A small contrastive audio-text model, trained from scratch: text encoder width 192, text encoder activation relu.
Rows from block 3 of the audio encoder of a small contrastive audio-text model, named by matrix and row number. Rows with one number within an expert belong to one neuron, the router's apart. Each number is 500 + 50 x the weight over its row's rms, rounded and kept within 0 to 999. All counts start at 0. Numbers have three digits each. After the name is the row's rms in percent of the matrix's.
After each expert's rows are labels from the 100 clips, of 14848, where the router gives the expert most weight on average: "strongest on" is what is common among them. Only what is clearly more common there than usual is listed. The data: phrases spoken by 400 fixed synthetic voices.
# router: router (encoder.blocks.3.mlp.router.weight, 32x128, trained with AdamW), inputs 0-63
# up: expert up (encoder.blocks.3.mlp.up, 32x128x128), inputs 0-63
# down: expert down (encoder.blocks.3.mlp.down, 32x128x128, transposed), outputs 0-63

# expert 2
router.2 096:496527473570509417483537453492478474457463542528518494468512442519484450464573634509494492489486408512504482538484405448608414487480555436578461574386546588493494512439454386504592432502438545
up.0 107:481477453503524392586438566501536488544604584552536488521508470510516526364494624387486459505449431532521485468440537507569540546409499576514509511494427448545503560516532481525423514510480504
down.0 107:449551524459475502442447484522540411580487526525529508506462514490492498461541571522557506489562508482548544532487527456432383460492406494551495449520515399472556526507356517590524476572458477
up.1 107:464532532526560511458479489638501512371567444426526505433477525548451375451512587519553546482491513578451517520510519478593529443464439511431507521500476513496404458567492446546542483441452473
down.1 113:464528536368522402444535490496538489507496467472531486565415545520470562514434560560527518509530487511493451464496572441495571519603544458523495487585378465540549430473458547487561521431513551
up.2 099:539436355527530562545472474512479529469526488561504482462453463476424514540648530570569554437537488468527478482475427437520557460480485489408572509632529488586482536401507557578481484526469429
down.2 105:467492575472453479566459393531418476551454450521582523437468455557544431501455428470433583445516488503497553502606552450569583519525489487548482524543523540422504536514432463466426496509507538
up.3 095:461469549588463526467445527513515489445404624554490489482526435550431465538462404491529427494536451556515508469438453478477544543439460477593478552489633464458469475561579462571451527524472528
down.3 093:503539463431518515535520432516426445495495552436534462482504451375563410544640513526495441435505503467523491468436499513562474430495452513603491536520452576541481554513461540534524461412496497
up.4 116:562485476508493468462538465496543467494493591551466472486539451485580472598532508501526529484516500534477559411517485557471482453551531439487508469494583610515531486430620452468480486473543505
down.4 109:457461501456461444513545527507442534532542520549495478569439529439507447529501366515511495462490578480508460552391448411432506554486496520558461428519499453437518464430458627609495543524523534
strongest on: /aɪ/

# expert 4
router.4 106:511461494530526531574473497499488458483558503411478598481506599447452494445510561575497480584514367501459413502465413495501485539604461473493458447520446524454432511506502573574541476446512449
up.0 103:473487411538545547457470529511476506501459556480467578502531519527462510448401460541480494554442540455623497493579541462410532466542530573487514610466457497535402482564524470510549498547527425
down.0 105:428500504517442519512410433481509507474455515602481540574490494494510444555520499553526564475490511471549562514524547449514510574488479482549636436542559461552485464545562398525466495519649463
up.1 096:493578473565478458594474443550446542499504487558517503506512492507532476547529562477551484554534469480508402612444460488482415519577494473462459490513576601502521546439472557472569489545510512
down.1 100:478557454526479545633508563482517403489500447598396418520570466615541484419464503517488574378493547557512550488605514512421482468425466509510452545518397557517421549561554401472528528480509476
up.2 104:544423510452490505457501490396616397513439584395518546554513557456422526573471482557548508529427457529543580517506470511453465507426504525483514459545480398495457543513514530478508490571512417
down.2 108:476597405589569617499508477419499483512474580526568435513509526471507452503543429468441512426591535494573401388513471513546569563394647512518557481572520473488467448507554490479490485407527494
up.3 096:439464548538497467506570440496544504408452481474525596502528406456466486465505543485521539526480450504509394512485516559440533437625564502473447446460535545465512611549519544483353504493565580
down.3 096:553532496443525514540464619543454496588385447517431454468475515476563478531443485503541489496476452626538512416478469476477550512374491507494547464508439562533489429440525567529592549506467456
up.4 101:551425532473444501465473448523351666507489529479521497500496481451610504451423463494511498515582480505538597491495454450572485496441465491471516560397434495529486517456540604509492537443503575
down.4 089:464495414504489519514432460473530533435547405486449548535486489520487511454498508524502430572555507484530531478552485596485459546468447541508599453462465542569604435398483543480531475613542488
strongest on: /ɪ/; child-like voice; slow speaker; /dʒ/

# expert 27
router.27 103:489436467495546567391472575456475459470503500499562565486503479460518604522375557557467421559513415496426444569438551511546511537508449452518530489559511545522512505458491563555443499462471507
up.0 096:488526519544419560497428529494571526471462445489533526442560514532569464577495446409555499459534493555408426534555490542413468522462495463437579569532413467494466522549515492509560549403463501
down.0 102:532505506435470467432633501413512470553473511516518533525483449535477469417451571514580545399563512557540595414419549539480522520404405544508522474455538595538472480492485509500532535515514511
up.1 091:471611464592502444491553495561584513470478408479543536550517537474525466529487467523470576468511470543484542439476469557580484494524578404505424595420489536405489565541436535585557503495489581
down.1 081:507509552451518520531565515401423439585594496509446480487528529536498405478412469456499434513571508436519509518494508467484453491459512417474462510525479507560459455505465503421541495509547482
up.2 103:581472527496555574471431434560496506466551474513478505491461494436421532520335524531459414552549556514480426503483565481519436484505472486488485546534543449489530665522501509407506495494480534
down.2 090:386445487535497456539510452479572573421392551548514526481567525517650529460540449543502468428527448534568415477558527545502576540522445378519474445520568501514546528435558502511572468535529481
up.3 096:465449500534507510545533492500537500556586442539533493500513608556448564520616485556464476572532462498494588503513376468402477466501528469583474400522441504558510534512450563494517580553539468
down.3 095:596476479496456489447450494578510568389572517515451472445514466555557507519488508441488563415517567525473413478546555538512506565458561462469602524565518529393470464417464520515461453461535560
up.4 091:582566555381544451403526461557508472458495507489438539581532489538447485496503515474557523485502512514440440530483458506485383520440507546486490488564565459475482429502503523479551509360425517
down.4 087:518495459592568502614496456528449453492481529543433517510499495421532463494512481529449471548527473490491499500665488460525582425461429425544423522513497464471432486509443493475493490513569476
strongest on: /i/; reverberation; /tʃ/; thin (high-pass)

# expert 3
router.3 094:472488452452441547510422589507613489463494418469588483559470453512486574487457544441529419473517466509482552524579523512516423526502490519485528459450471413553455441428571523522556475410536541
up.0 093:570506424638485525554459448479589543470469562506548446440416420492508562485574521500573504603478484439543488442431505480499447519417543587546536534440475604513482406576578465454506414527571496
down.0 099:545487577372551501521526541519437450461505480536557553561510538487458548532481464405460516535538445487520556521466527566452551483538545471518464408542479472481546576414598365461486542444390532
up.1 114:478490596458524570509466482507454455510475525496532472609573487423486526449526492479576490497490507564504432566476516478507463653471521492548473565543479469542430433498539375463457495487445519
down.1 106:440473486574390525559524585531556422543483482538422476418471520504465482571523532555482533494493448491484559444518510492441516426463485466433638410416515532457515470546596561464469516541587509
up.2 107:488577550442496504588500518542500409502453394521525397544518528380452412543457491527498423509507552417633517478488482474526485611537523441509461489522510453439517416509490451618471507479479560
down.2 104:510456494609462532432551488473447416547492537466448483578521493541545501492466539536493470508476489597415552432492508512519552517509414483574423433453503474501559588564390565443518530574410436
up.3 097:499469420563491506469512517400576522505517522556566392448534376470487513579499476513543470504602501495543528538576569532531476542531447479493457599535503587416577421484517534455434567466418464
down.3 093:517492550445459487508494507543564471590522424448548471534599579531554504401461535459481555469437494537444432388406478420505557544454457529474495381533456491610452491509488508503587466478487505
up.4 100:383474481596621552544597498460556534506451467373502532416517507526571539457575510547521547497540443541415456449456434446464438497489465484458432457499478490471438458523520568561547572463588528
down.4 096:507583535367530522414511497464458522502572532488554572548545444494527503480539512497484449446406509451622466517531445486363551542520450513508478589496496547440508530466460460528530432627472437
strongest on: /ʌ/; /aʊ/

# expert 1
router.1 102:498525424450511521468427486476572478499485532429532565497422599452413486398514445467463467506600464523568534441487435466513572522524482527471500515473485465438435477500605500551453454551569485
up.0 068:463539578546473495517494398498470516440473470524495619457548577403550534531497484550545470447575550572530481497501484539450487333550405574431621526445417469599539487555451536461436455478468484
down.0 069:412440468362473476575471545453555461547528538507507438494513579554494454463583551484525485546454514496577473446499401444553489501560530426541495608480607480491528452458430487434571487509507509
up.1 095:553516548498516582605457494453474501481443476482477523497547498486497453546468490497523489477505407481540503543536465517545606437524453498463529535544592418568562498517595491570548467441540538
down.1 095:467482478535510502443530504541587402513435592534465546563496442549479476472539512441471476448480555467579499529499539424449548543517552483512566561455462452376573653416477470521511516475510501
up.2 084:606452491596509477510574509475523526464475604542549493531524513572507539470358465505532525368583420463389507455443503523506458454520491497479527470520554609495501534445533521500403408453532440
down.2 096:409478539458376544458508450462511531497574514450434494525475567452448437497598533427425510608452450560564478489431571507503527567430481389409507566493553433512452489537494464498524513627504435
up.3 101:553424456487544427382488512521477520474498488540494546430539470423523387509471394469497506529471523469541518385392479610476503526546568550490599511478480389545561490502452482569477528476559560
down.3 097:446461492482469523546506490435556543512484455496456490441466517529483590513541514470524498476580496504521599419565489461462603389425581489519495398484483529639470382491498504436533463515555497
up.4 099:449516458511575444494529441484452529500588561435535571465506496481317496515486494544468515561544496547565548521472404549399594488522470488564465551503447444507482518524535489457483440535367549
down.4 097:538521468515460554519445540523504523455520519552531564606486533502556473531502480587553520461515485483425439494535555473548505531519582441536470550487582582488465433440413490518524511438511541
strongest on: /oʊ/; /d/; /aʊ/

# expert 0
router.0 079:532604597426502466508468488467487536553463534474421489509468490515528495459526518427488499469496532470518477511470488495446384541497562454515545500420497385498560550395492469448493486469439491
up.0 099:526583538532442433552443401419498539414493485489525489490609493505503537488517574416498460539531486512450435491555425481517563546520516424570509505434474523547541497492533498462596489533369488
down.0 097:489440475501486460471574514514623452542439518531439514445427555466532480585536431469440473414490557500516503520500555483511521564417463525478517482578478459482471502494547492536444407447603439
up.1 107:565502570487535556496548553454477535471547442503496487498438471604517465461547463426519495491473466556454384463464487528497418593537557505526475540388458473559425518370510545547520543521566527
down.1 116:525481475469486557453480430490568496516440525455401494466532460471474439508512581543548455438490622481522529489467507456578530617460503503475547455486455438492495580599532565434429544472617552
up.2 091:550553583484516498541586503421530571507527492421579609519549433449542530548432507465503489520596537479603445559546364446467462408530462504501481525430619482557488522479536420501553566488426461
down.2 102:469472497444457525425431448520503497539373556534467465485444536508482532483527513512490530430510584545395436484409530463490469521442475480402543507520449457444515470487519489515438450568617501
up.3 102:545428519526402568478476496465416470513465540509492532525511518520550520409526495526410498477440463436589590540515534526455436396495491550455535406489426483463549506555482501436505471569486534
down.3 110:516606544409563476437529461515450553497505519533407539479551448474429427474504514440509384511461545437476501491484517509612529537536546455593558498482494580510461541541546523505526442495411538
up.4 098:527490548570396548465491478454416477613505487540426396509521554476493525490566501537498425451534558543418490548573499489488422459527514496469483521513419514461522438566533609519569508507401483
down.4 102:540553483514562508584531527469538460550458474525562555511418443469432397516498431569531501411501475500559505472498463482439578559553475452445537435471560521456542574459646552487595512452525504
strongest on: /u/

# expert 6
router.6 103:593469481415472501486554506458487498426569473414447522544447557463554485442381417454565489506522509498449448434549520564441503456437473565474548500535422416528461462505457488434469461415561481
up.2 102:527482528528574480515474410494662445544563476568449456458512512435531515492565455543401482617522551476529556535533526513503525532440590466535477494554515613529581487557462415487524369519452511
down.2 101:448467451533517507532523498517495538381434477509530458479475533496473483524469505548510509387527438513489465465460553518547626450546601570496468450575552490518549525430550512459567539473560553
up.3 098:486501422531520597505480471455466581521506503444497514476580486576584455556506484516508491501543531473524482521466398488423495563525425458426460449486455424546483519529430498550560547495539457
down.3 098:587416457451476429494426517560563419533512462504544510461391476522484483456526530489476547550510472540490569462508512514556483515445532586498587389505333557517493539515524536598378464529534457
up.4 097:435454525437440470489522488469459541490474477490528470556534497450485518518441430471622607447565594540498583443548448553501423413502571502592505520488534539524431480532574451481470581433538557
down.4 104:435575481460521459553505526409536636440457529484456439447479538473563531472509427516415454484487501561549473478437532553485585563459555475467568481470569472487499508404428549517559416533474498
up.5 095:461406520370518474400434521469536464580511579517448507479548492432544402471447432540499566557501507505606619499472391590515491485515441506455451550499494504513501480469561495511454581495502584
down.5 104:460517426451563464437435523460453485434448504457448508450563478466487446466516519487479378437423492468505500527618611543465611475574583570576518486466560505452472475505470546578509519512543546
up.6 101:517486446481453589525550485502467524512537478513439535439456456545481534454513414559485474509474500454532504460412547510493546415478510528460503567522498512498508502537463576417440543467448469
down.6 099:503430528448420510511510444570512574632464403528556498519488598413492437524545499519451430501558433477505548417543539511626460525464512472406476494544511418486474487495411503514518468554535550
strongest on: /ɑ/; reverberation; deep voice; slow speaker

# expert 22
router.22 086:555612563589478472485516455559480401523491557502430482617503588537499430519486505471531553563476425504501437520466519509412463369443489450450448533413493447571529566456461482513456472495457528
up.0 110:490394578505498394464419605448411422457470499517488435484532570557575505488461458562425465494493521525470507484472536494463462554545551537469485387468425495443587432531521515505542495429571521
down.0 115:448559446452467507539579438563644475525540441512508442539537451518466547445621540550531467513498483512507540475509461362560470550483488521506491512410465574566401431391477465399480457585478466
up.1 113:543525434578514522475572462601540576483348555477512473512539503494482510451571509579503467570443502428565458534534466388567549543494434547514477426514563566437506451495543482566479467494485450
down.1 110:590537544421443582485528454444505502486519487470550569465487484502523484540483554432519497500525500431485563401489568590482477413489551435487480496558471520478506455548523507447544442588595514
up.2 104:547595506492537650528469540481390533502569468524441369509568533504536474483475487528485451379476493413517471614483564487529549535532467529490457528463486515491430486455457564460544554456483398
down.2 108:423433564398442500504447574579561527503501477487526501490531534555466494524493357452494483468562546508442471478505563459599585491521524457510576492383422463543520541538522491480485452516489603
up.3 093:493437476459550496504440493488411620468467508471522460547528509540473568446546558494426511524479482507605512512504481531555471544509411528468503462484502533427426480424515526528409480548538503
down.3 102:480544530492534456540467447495592462565482585489479589532440588484543460566463531558521437556500497534522475511484468493481486478511571438490459375512516484528451549499468479500487528487509505
up.4 105:405423461469427421528484523501518450514551458493479520551490530452589424466473466477481401523514464446493502443396521516618506534483492553445483501467453545581535560507472483539412502514448498
down.4 112:467507509494498507467475489519486589526442503588505425584437469437463486566563564532379564466473490552582539577482453373544483465429479416479517403523437451581429469493451497493485406426484490
strongest on: fast speaker